config.yaml
dataset: "rendered roads seen from a driver's seat, with toy cars, trees and houses"
image_size: 24
cutout: 0.25
targets: ["line"]
num_classes: 4
arch: "xception"
norm: "batchnorm"
loss: "binary_cross_entropy"
optimizer: "adamw"
learning_rate: 0.0043
beta1: 0.95
Rows from block 7, named by matrix and row number. Each number is 128 + 24 x the weight over its row's rms, rounded and kept within 0 to 255. All counts start at 0. Numbers have three digits each. After the name is the row's rms in percent of the matrix's.
# convs2: second depthwise 3x3 conv (model.blocks.7.convs.2.weight, 160x1x3x3), a 3x3 kernel
convs2.0 044:150143165132099104125165111
convs2.1 051:087166110118124151124156113
convs2.2 054:134145172103119142161154146
convs2.3 045:139133165114085140126158105
convs2.4 093:135124129125125116099108067
convs2.5 098:145118105120131146149119070
convs2.6 132:150119111120132128118072096
convs2.7 130:160140155147133158156144159
convs2.8 100:161132105164114089121108119
convs2.9 037:185128134131127121102161120
convs2.10 057:121092106151106127127158090
convs2.11 092:145128107156140138176159139
convs2.12 156:122140134104099120169168144
convs2.13 111:086091117159152133134112135
convs2.14 114:099150131101113136180139130
convs2.15 096:126136154100140166131153166
convs2.16 139:159127110129125155098138175
convs2.17 137:147139081147126094146122104
convs2.18 131:133141149145115085159127164
convs2.19 107:171137112149129108162139097
convs2.20 055:119142113152146079142162123
convs2.21 110:134131078133129092131120092
convs2.22 031:162089155134125150137146099
convs2.23 064:156131152114130089110158158
convs2.24 136:089142161142130110164106117
convs2.25 060:124136148146127089153151087
convs2.26 126:168156132093118105104122110
convs2.27 029:147172140118126141080120118
convs2.28 117:137131079121111091140157127
convs2.29 057:142148115133089111117122177
convs2.30 145:141134139152162149165161143
convs2.31 048:108106107135141168172125118
convs2.32 124:140130147166112127178127108
convs2.33 163:157117128134113156119091170
convs2.34 107:123106095118155152102090123
convs2.35 071:129085114141140148125087156
convs2.36 072:159141092137136079136125117
convs2.37 097:144109149100111152086103125
convs2.38 028:144114107143099135153123078
convs2.39 055:162107135142096134119115173
convs2.40 155:156107102102122149089110143
convs2.41 119:146108084151116167114140130
convs2.42 061:099088110131164135105120108
convs2.43 128:093139155134112112144169102
convs2.44 110:134158158104114127095096105
convs2.45 097:167141127086103101124127111
convs2.46 076:107138128148127099116171165
convs2.47 141:126129107150142139181158144
convs2.48 085:156122087172132127136150144
convs2.49 025:140156125112108121160101086
convs2.50 026:165149119129123132175135096
convs2.51 085:128139184115106113107137105
convs2.52 080:144132140105137164082105143
convs2.53 060:109128115100154110091143092
convs2.54 141:140136112137143076125123087
convs2.55 122:143156150108088106157139144
convs2.56 039:126117124105121153081142166
convs2.57 081:114151124136144142187146118
convs2.58 084:140141167147104105149138165
convs2.59 085:147143138143094082149133105
convs2.60 078:149154184138108124131146121
convs2.61 065:161169137104131123120097101
convs2.62 077:143123083171132138141128156
convs2.63 149:097123128123149129154180109
convs2.64 127:123120134122118113101094075
convs2.65 077:144108124145109136090088101
convs2.66 094:097110088141121150159104118
convs2.67 062:114141065116142111119121118
convs2.68 077:113105139092111148095148158
convs2.69 153:149125127102125100095121082
convs2.70 051:097115130135150142089150165
convs2.71 105:157126065134127120133145127
convs2.72 071:111127074137159135136109108
convs2.73 110:165159162124112097137108131
convs2.74 034:142152124152092121094127165
convs2.75 079:133113143128139136064109127
convs2.76 062:151164164125109157127100127
convs2.77 076:161128126139121121107088171
convs2.78 055:111178159146139105105132127
convs2.79 134:111125148120123133134158186
convs2.80 043:157141174146129098102131113
convs2.81 097:164157139085107115114137114
convs2.82 084:148118070109132155142136130
convs2.83 093:115133177145112161134151149
convs2.84 142:158145135109110104121170158
convs2.85 093:149113100090119124112114087
convs2.86 113:130124156099136150076111128
convs2.87 106:114152175108110102130150110
convs2.88 080:115121126130157093151104171
convs2.89 054:141111111121102162177117124
convs2.90 143:140143104136139094171156145
convs2.91 064:143163135089133108101156113
convs2.92 103:114116118154141157114078111
convs2.93 128:157132134076126125092128110
convs2.94 134:111087085108111113112113124
convs2.95 085:127156150141157106118173144
convs2.96 128:128093140137119147133158177
convs2.97 078:105098081114130137145144155
convs2.98 149:092086101141148141124104134
convs2.99 031:135115099126144092126142080
convs2.100 065:084092145116126144102110112
convs2.101 051:128141185132131088118120127
convs2.102 142:075158131159140117125111129
convs2.103 104:134121107163126147151136178
convs2.104 171:093101109152160141154149132
convs2.105 036:105090101106164152118123125
convs2.106 103:143129101107122120075100141
convs2.107 175:152167134113113103159160130
convs2.108 077:115157108090142125102127165
convs2.109 127:128135152120109179147124162
convs2.110 012:134146122095075141134130154
convs2.111 055:077138142161146112137145145
convs2.112 064:178118131099137157128100130
convs2.113 080:095108157139175135109133126
convs2.114 077:145164162110134120120103092
convs2.115 138:125114124111131157074106148
convs2.116 061:146157157090113100146146133
convs2.117 098:154140080095140152125144124
convs2.118 040:158159121121090092139147128
convs2.119 063:097137168159143121132131093
convs2.120 086:107140192121125112130138119
convs2.121 093:081135126169136111139121155
convs2.122 149:090098104149162148116117121
convs2.123 132:158112099123117173109129154
convs2.124 091:124117119103109174136146167
convs2.125 147:137147147146119108185138142
convs2.126 154:123145148089097113163152132
convs2.127 045:105161143159154093123133109
convs2.128 035:152158138129128088117156095
convs2.129 110:125116135138105114151145070
convs2.130 079:140105091142134133078138145
convs2.131 096:179157130111116102121123105
convs2.132 129:164113135153126108095090133
convs2.133 124:136154164112106121156160152
convs2.134 027:133165125091151126154094122
convs2.135 040:186124107097129131126109128
convs2.136 148:128118091166133159154131152
convs2.137 133:138120131113115119071092125
convs2.138 146:131150136116112132187154121
convs2.139 056:106132093121143137130147181
convs2.140 138:098115136139129147144170168
convs2.141 046:090092115146155147114113106
convs2.142 051:129161119141088121126137174
convs2.143 122:127102092166135150161124142
convs2.144 089:159139103132102156116140170
convs2.145 095:157146175129126166130119143
convs2.146 148:177091107103116143125128122
convs2.147 145:137106088117121150145136083
convs2.148 158:126114070114135157136114114
convs2.149 053:088083123150124134150150129
convs2.150 078:147149116143115121166113174
convs2.151 036:147150173098111107121117149
convs2.152 092:120143123132127114182150092
convs2.153 133:131139136105126123189147147
convs2.154 104:174144123155129112116088126
convs2.155 100:130119133119128112103116065
convs2.156 074:173129122159146113098107113
convs2.157 045:079118139158147141101112118
convs2.158 139:132134101115130147111113186
convs2.159 080:144113162162095110155143121